A small image embedding model, trained from scratch.
Model: 1.72M parameters, 64-pixel images, norm rmsnorm, activation gelu, patch size [4, 4].
Training: 6400 steps, batches of 384, held-out accuracy 99%.
Data: trained on views of escape-time and Newton fractals, 145000 training examples, 16.9 epochs.
Rows from block 3 of a small image embedding model, named by matrix and row number. Rows with one number belong to one neuron. Each number is 128 + 24 x the weight over its row's rms, rounded and kept within 0 to 255. All counts start at 0. Numbers have three digits each.
Before each neuron's rows are labels from the 100 images, of 14848, where the neuron reaches its highest value: "colour at peak" is the nearest of a few named colours to the mean colour under the peak; "strongest on" is what is common among them. Only what is clearly more common there than usual is listed. The data: views of escape-time and Newton fractals. In brackets: how many of the 100.
# fc1: MLP up (model.blocks.3.mlp.fc1.weight, 256x128), inputs 0-127
# fc2: MLP down (model.blocks.3.mlp.fc2.weight, 128x256, transposed), outputs 0-127

colour at peak: black (99)
strongest on: tricorn (90)
fc1.46:173087099085105115073146161110148113142144171145124168149143094139119129093097143110115132151179136122148142110152127138131154111128103136140144125140152138085110089149157137140134131146119126112151146106140157122097134137121157119136133181117164125145156142069113183100141153126110124114082137130134098132129138152162089104122127140187144124112132086122095147135178106135109169119133
fc2.46:156143160132132111124118105167115149154114131083156086160129120119170081144158147143132155135086113145122083117152159113139161102129130157172112151113116139117138168140165159128110133115128138149109134123129088149173134088139137119147094093084100132111112092122123133139097113093135132131146114062086165104161134109119115158153134108101150123187119127108125123095137103119165144148149

colour at peak: grey (38)
strongest on: grey (50); Newton basins of three roots (28)
fc1.83:147152101100142100109117099108091118110138098097126066141101164114125137124096145118140104122139122118082116119125107083100098161107145148116140072142099159170134087120119133148103131103112144121151113132092115104139121104134124109156141115114099106110128127078122099139165097117139099163144101147108130085137130120094104121085121065088145124138164140135106081117152147122114142082132
fc2.83:100115129115094149147108172105121125077095135153131164162126122106114116149150128109132189120148083130138110140129092123124183152086143096145156138128127141156132137146154141094142120123111124119154115130176171126113138095156109161125164123149132147107172119171123175105100112121129139104091094140138153163119133129144153085096125141099116098135122131155135116129151082128156083162104

colour at peak: black (92)
strongest on: tricorn (91)
fc1.67:139137134130160148114147113136146116091131110141099141138171154125101146165117122091142150156083140137146126131143186114132145167105148117108105083122159122127110144174120066111171184106099143107130102127139063128113134113156145126105117142115150139085095129127148148123140124108076104125102106111151131169156146152153108134123159095167102147126143115115163160117116109146124116167150
fc2.67:098124092138129135108144140117118102151142110116077165077102127156207114134177123153129087162138158114128135125149144142150095120107131110095135122123157140136165123150119132158105134146131152104136122146173093098139119098094165153118117132129156164138118148138097125080109149150113123133139129132160168115128060129108116141118154137121155157140098131102172080134136113156087130141118

colour at peak: grey (39)
strongest on: grey (53); cubic Julia set (30)
fc1.93:116121113134107147096112094073145129083109064094184101099123131101166160123183093128136113105132153141099073114128121154145164143141173072160146105118137085122142127143139116134102127149089145120144131130101135125099157127136137123108159153100148105128154141133138126170119130096182142145124110185129129110144118141141113144145127125112154128159153148128144123118125094130106113121160
fc2.93:113096138141094082139101090144130105092159098140092124157146143141120101153089130141098150143173134123146131115106076089115127134137137130118103107123118116129109151153155115122126185163124166134095114100135159124086118092087146097130148109077149149089109147079160148119126167132099161115105125140157121137098128109126133103117082178137161146141104136102114112109140145149133127103151

colour at peak: grey (39)
strongest on: Newton basins of three roots (48); grey (44)
fc1.224:140116092113141127137098107128100149101097111117151131090144120132123136109147156135123126154129083143131128079103098130200161116101177160116137121159131106156105148118111149122145128115155104174153150107167130155090117112143101140162119109153131137069086191116139156143130133151119130126118117137174120136116131159107134167133112059118137102134139155115113149136174115138133131166132
fc2.224:119124129140108112158151160074097119090086109077126155139166121166092114153111172126116182122095114130146146121108153123149115091186138140108115117161166112084125120157092141103133133120147148099128109135165144120130155132123124125121121090107137126162151131161164101116114099116140142104193163160087110131136180112127146153125147100112122138128136140132098122147133159125132092116114

colour at peak: black (61)
strongest on: tricorn (72)
fc1.59:175138145152186130118176123117160148100115093163101121140105136084114162106149112144120084139110106132179119143157194124144131134125162129112137118118166171104105130169119108092114132120082105138124129116117141108140165111138108104156120131141132157113118120105062128132153165138116111118078117134180101108169128130144116141129155091129120171140118173141130115135149133119118116141123
fc2.59:114124113096115144127174186150139124136098130095153105098126132134120145112132156150136117125131139149132140147142151091128107108109142110098108135152140094123128149113112112174172126174121164147100157197156153100086122107108161108127129160140144152110134158085106132158166139146162107199157104120128168144125090135176105139100146133131151156130129118153133113143137113101090129121108

colour at peak: brown (51)
strongest on: pastel (39); sine Julia set (36)
fc1.40:134126156114115145162078146124130098122130127137159164148115126097131145136122124141114074107144101110118142137132095116167143089158148161115181095157126151104111131102121132121080111090129117123080143173111102127104144125135159141112123150148102124116125092161100120126128125140084103119105144141148162148108153139189104127075089145065117144140150124099114102113115132114155173136154
fc2.40:129109118157171124148190116176119161143138076114162103126134126137129103123118124159163149123155115148124126120127125141112145114144139127095125103096139113102158129065127124166142114140137106083192112121118135103107087152142144119158071153113129137143124157107160097110144132103129114145115126115118123136145092158068120109134207129143156144127117100136115154124157151095143121128111

colour at peak: black (77)
strongest on: burning ship (47)
fc1.1:175154155162136156116161122107112081170123107172179144153141133151111173171139112083123135123142120162090136131106097104141116119113133102137123146119131153147129127108162096092131096163163111115153150155129128118099082140123100150124150166161107129126079123124078115123162145146099124116096140149132097127158095164089128145137113110100150125150114133128119147126096086117098129133159
fc2.1:135142127122121106164098130167175145133095137175109130156117127120065125092099144172115129153154099139099139109122124128142101121109120119124155110144136133134149142135143146131148118148119129116159148180155091137139095107098171103117095130080138070089120130087123142128129123096102125125108106129139125122136148109123156136135111078078115145091116095155108092094146174101162088128143

colour at peak: grey (50)
strongest on: pastel (36)
fc1.48:123094110169094105081148129143165136115133149119075095112106135081139106144135158138167146098156135132087129105099108140122108167119147135153140150092097119120136140134093133184137102138106118073116154123111112142123130144096130147156121114112144120064130134144100140153183180115117125119138156168114107112106152105155136161122132164158152133136149150152180138141122136124164127117133
fc2.48:095153145121097125077102091091137195094152170115146154132121111150100149106131094179115120114095120117121123147084163120110192148116094147144070108104146137119118141146134139110151102179130143130154119116094114124124089130147125131098142144117123133162168107125132151146068113158129127174103142155142184126158124123133139116141105122144120122148138130117102132152129129132111156116135

colour at peak: pink (27)
strongest on: tricorn (64)
fc1.182:147125150118099159140125105185132107128131122160118141166167149138081145140157138110169126077113134139161104121105189093145122167128125153118141126115121112080162096134140120140123142122146156125093077160112136097147154163150121136143142115101133155142123143134138128132141128074148172102128112157156164163116119119125156135154090135138158093117102142143149102094147105115123185161125
fc2.182:130125093137089066123157090126111128119104198146109120102136071107124112106129134106149118135150107117151079134123123178144133117098135131094106134131101118128148135162128095107163154157095114167106138124166121170109148109126122152117117121134154130159145093142137107139090116105135127160134124100032129136158116150165122125149114109151153117151153132153128146134106124113142138149150

colour at peak: brown (52)
strongest on: pastel (35)
fc1.7:131101123157162136121102144125117141127108109120113081140127142153120084117073146145118150116097099161154117148173138173167156098149180083127119111155104139093149181181118104141142159134149152129153169098134140133124107115140104148112132149127127114121112109111134125144130112149109140138149102147109104121060151102094134134180132103139159107114109139104125089118153146173110156122138
fc2.7:147114099110121160180133103087166136180155172122124151136125077127128108141114127111151139113142149135137112160128126170144117149116129141127159138121174129101122128140109106143136118138134122117164157153111140140124111149169178131119129167118178137104150114126122167157113156109172121120085128125115115110156154149151096081101120161128139115149151108125109201131156136164167092150099

colour at peak: black (98)
strongest on: burning ship (93)
fc1.19:154102175163161138147124174122128110161152156175130103152126157117166157138092117141121147172133162117117116138132102127156120109137150117129147164157130139124177122110160144123103129145154115116105161134179134146146092130128152135113109135094120065113092121090079138097105142111135153100120122155146091137133155126177122184117187112145107140148133123152124110112144136132092123141139
fc2.19:169138129102138143138123100159122126135099145134134149176119144127126123131116121175147136085136112165178098115136120120125125121144143111110146110106151132183111136126132089139089083176132167157169120166099131097102084139121152111109132113153083113105131156146126111166158111113135113159142136143147141126158071101121162130159073137097150114131124114141144133070132135123137126129071

colour at peak: pink (32)
strongest on: pastel (37); tricorn (29)
fc1.212:166108089163127108097112101074099089118128130084144082093090164113120087102126109115146091136103142153109101115128139135131121112114102130172126138086150091146100152161174118120156120137107108136154168093128141103126105128118169111136151149108140121118152093107121136128086127116118153130128090130137143161108088102125160128113122165149132120132115078112165117080147111109122130123162
fc2.212:124125094125112129136111112161115126103149112072099121105104116100085107120117156133111101149170097159165141107125122102165112121114119131160174131114116096159120154126131117144172144103155140120105065159108164155125142132106142099125102118105116138104094140104075109140121142129133125068104107144162105154096175161138089140115107171113116144135141101090117142140143132100118085119128

colour at peak: pink (32)
strongest on: pastel (45); Julia set (30); cubic Julia set (29)
fc1.244:152095127082080130109114122152117120095171145156136178088121092155143107108115107106120119111115157139087124130124145164118150111156087128139134096125120113175092129109123121154118168107125125143137139120110145129130118144136119091123150169139118125129112056150118156159117143126146145128089091131144141113087093115081142129143073106142100100114102108155157097137108098136074133127152
fc2.244:134101093150104132148130114159160114197139160118131138147128067100111168110134172137145145130151118112179135104137155181111156136142149138152140137125107135115112131119146153094081153111143113170133129153087138126142102166138123155154125137142160092125105076135124137082151125148147143100084122153106123138123125135117166144119187155113076138128137132101126114138086139130123108137149

colour at peak: grey (49)
strongest on: grey (49)
fc1.207:115121124122162133144104137112131111109110114107124107141096124112118140156137150171128148135106082146145158096118095164117093092103166143115114110129134122171142146137106169107147147104061133163138145101121144101131160136113154164128103150107151139120129154143180161162178133140183136096139127133168100137132167166119121147174100131136118128114144111161107144151184089138117143147141
fc2.207:160134104140138098137121143120126157085103107078155186094145145151117105106095162120155118118140078162110148112168157170131132134091146148121126108183138136129142136143088155143127119135173117121162122145115164103163132155147144121121151086165137090146134102140130102123140148123100111130134144148095123123153160105111113087141139172083130135115139144115102099125108106118121191102134

colour at peak: black (97)
strongest on: pastel (49); Julia set (34)
fc1.204:179087132118144170128131129161088119153076136132135123134121132131161104159175144129123135129119153130156138105126093139122104129140118144124115095159140125125103087160131123126130137164161151140138068141130185157091139163071109131104115116134152137120129125107111184148136150137105160130128134113158126176092142146140142141140113152126153154135115135135162098120118120109159081056150
fc2.204:112111090112137129096164174122146166139123123163125147087144125123151104121170131142104069161095086129161127166124135180110124125126132111129111173142087122101155135116116136113128125122158108089122123096103114136138102140142149103141127106096125130074131140144152143133109089099118159110137115125122156099104116141067135120119102129146115112115177101093094130176152121115126107172168

colour at peak: black (81)
strongest on: Newton basins of five roots (34)
fc1.220:134112134134106103130097190176112178126146139129129158150143139132114126174156161091118147121165084133116131143138093117149146137107117104115131132169151104084100118120143146088110085132125135087110090125089144142137112140114132150121123149168149100094084143140144074108098166130117098134117118145124149153120127117114174093146136135164124111097140167111153120164085145110113152104139
fc2.220:133144145112134132075105100158181141115140145136145129124087085126099086143112100095125155164109091120106079113106149099142139147146111134150149094100156105148084157106101118129138121096173060134147138099130111119124148103165110100127150114104129123132144130145155127175128143157128135132123107112101127137101157143114090141095145104153092146090120115116167113163170117121145158130114

colour at peak: black (65)
strongest on: burning ship (38); tricorn (38)
fc1.80:130145141160167091126125146135146107121110147158157125122148154156109125158115116152083114157087187136148128131161107150104154140102107137111140153127176149145156064119115132108153096141164114133112142150176108115120129168162132115156127148090116144109124101112158139110158126139107129103111110144184123089118114160161122160145167086108152107123112133160162110130150108161096141123155
fc2.80:116108130155157130130055127104136102099158091120149156141107125111132159118128139102177143118160143119110147125144182120161115094165117104119144121121151106102150126143149151106080128117123162172152139137127183092143164110126153148129114136143142131156096171151119135155146107117099077140156140147114106152139123120153122134137108122114153107086149110182110094092113170142126106148102

colour at peak: brown (48)
strongest on: tricorn (88)
fc1.144:082118119104076162132148135126149157119142144154179079131133148142152131113139107148139112155150168110158096102128085155170086118097137153130126132142161102109118121091093135142145147131111146129110150120133149155139099113112105096155144105100186114134137143122126092112101089168149164107099110133114163139115093098130113122155153153106135119109133164102111108076155122136097155097110
fc2.144:119155119100149097093114107107154163121140125112118137107141147135106145116082145073110157137145157144137132133073134134097136152130124105115121166133137166106154180142148111104138141114102146113136145113134158113161110116097129138147126164138097109123174158169135103091148130111128120105164099129143104083125157124102131117129125136168092127182174163145124121153104173089135075145148

colour at peak: grey (36)
strongest on: grey (41); tricorn (40)
fc1.243:148163170140133101147132158119156123071198097106079118085186132142146135092155149079138080113107134145158118110114118120121104105146110140086137113149148149158148129155122101087139159110119116093147102148101124166140147115148125121122087134144123142103132124113125153139181137131138141135120116096159145099140132171149139133105130130123121100125138122148166166113141170126150091150128
fc2.243:109157139095123122132119145070122129165130136149138153127157141111132126161140058145126105123117119134103118085122081126098105113150147106130090125135102114148152135125128138144103154112119099157150139107141134071181129116112138075181129153123131170168092148114114113095136159115129114126166143150103114182118132125116150117091126119124165148129114114174141115110121165126074168119127

colour at peak: black (71)
strongest on: tricorn (45); vivid (40)
fc1.111:125128157127107149140090149168140120098194111151149123130123109159136146160130096110161128145103150139139119123134107139107114150115155150149116167129136206114133125162133122152123134105194098122117090120164141145121138095100141143118187136109101107147138127131103112088125124134137089112083145146170136128122136079114107095108116114121104125098145130124126111126172130147173089125081
fc2.111:153112130129132155118069129150143154093129082119159149135161119125094132146161111143111092154167144155134137151128129126124071119175160134151086119130129116145132121149107117159138172163137145126130156133115088122140097159112122129164107080153139150132114121163147071128113144128108139138158136095166133109098182169111116180154125134141123116122106104156126116130101079133110116135086

colour at peak: grey (38)
strongest on: Newton basins of five roots (48); Newton basins of three roots (45)
fc1.142:113121088132117124124131153117138128117106142150125124110141152112107090138147100122171157144109082143152101085151142132131135131123179192100154159147154156141136104111097138078155139158133111125122144099119142143122083114140100156106120115121156163169157165142128073188148126102142126133139164149147109153119155100100113098132116145078128105119145161136102086144121114137142085127104
fc2.142:146115149170125136186135110105135170165122129106146101131133137130111150117144129154176129121132094127121134137166125131198131111161137164178102128132133160076131137129174131123123102140159121154097097146153128128144120122158163132136113151101082152146173136115054137134106174119100163170098145142153130106139123136112160105153137122175147114097125147112117113132134099136139123128138

colour at peak: grey (53)
strongest on: tricorn (74); pastel (47)
fc1.126:125139131117109121144106112128137188186129132109207161079127165112101113135140131108128142149109127098113104158112091121135120115094132093086139105145093139153090138076117142119138120153111133154120116126121146097115110099157152117180118148098111097089124123110123163110118075145147135138099128113145137127184116105099120094116130137162148116106155134134141110108134169141088128157125
fc2.126:108107072124139158120157112129117132088104163120088099148120122137126117133119092161126164140145154143106141135149134124082151136138111101139122129120143147115155092163121135152188160104081119129128120131111107125117155156099118191086122115165123137189132120159165122139134191119127129127134136130126099091145115136176106138179091124101106140129162128129143152126140089140137117084134

colour at peak: grey (40)
strongest on: tricorn (73); grey (51)
fc1.164:123097101105119142118106156094102125138127118106127130142149131154159116111161114115122176088140123115156099128086137069120136156095102115169167146127132117114132134142187097130100108159119151097150139105125104119094101122108105107121147120121125081110081126143134092105188103115105136150093176103123136163111129135108131175140128178115114115115094114126157127125140165169129148151157
fc2.164:136169144180184128130112119117153090142129125136076085154098160087119096128147114142103140138157102133117132100177130151093143093108108135119101101137104125104118148114099139147111098158112121107096142114161102086138145146098115096172100116138119094160082107097116108145144159147138116120123149096105097144128119156078103109085142137142168122158135119134107107094107142119124120120122

colour at peak: grey (41)
strongest on: sine Julia set (37)
fc1.158:099115112113095116137114109145123084147144141130149209128108126152122112140129140122110120093114107163115142171117091118108150098159120125134152085120110168141083131153145118120109101108133144103097116134092112134181130156128140125073112124123105134140140084125107129089113169104141094087111129138161195086144113131112130126100089140159153123162105110138118156108117160129105137125153
fc2.158:133111095072112133122147083151110152136136130144100096136151140127141113162168084185127151146147116067167126145122175114133132117147141129142139127142147121165132130106186168144154148146139100144153136124150193091094156129152166102136132184121157103114137092161127109120150101148113090123114138122089110160109097121154125119132137143132117160125116125119118150145154126142141131087132

colour at peak: black (86)
strongest on: Mandelbrot set (67); pastel (35)
fc1.172:124135150132147147137147138146132129159148114138114145156151111140113130121107136187133125124170183110166168115115138121138107146091132130114144152115128090126113158146164159147098148148148135115142100171097129147175117102128106100165147145121133130118092104107139141114099124121115153127142085141117076110120140091116191162174096151103149113127136102130189089119147104163133153168106
fc2.172:169136114122149092140170089142131138112118127118130135166133134176145109186164099082142119159081093140089129112131124159100161098133139101143139147114128141150139103108109093147133102077138126165160152090134164144110134133093142125116117133184118123089152136141112138123128113143139133120108135133124084170132127136119073097137153118148145122137089153094102119108132179146103122107092

colour at peak: brown (60)
strongest on: tricorn (39)
fc1.137:103104143154134146097093119109114137075108116127113121152142120150102149119120108050127129123104099140181124138115071122133113161173117108121112114156145133141123110110106174133138117130141123121160086130147134112129097129139106123143104145141193140151160075131166136108126083166126124150105081144159149164098117144135140133147104085115110152096147113147137112169164151126122122119109
fc2.137:140144144159118110114138133152137168157175182129133158101110110157108133119141142132108172115135140143094114133167163124158126106128134163125110107147099114066127104121108128102111080100125121130100158108123187157142138101155122129178112070071098127142137134143136094113109131125153128089111163159166137119143113089147111118118159115089123128145120149152122100127090130123114113170131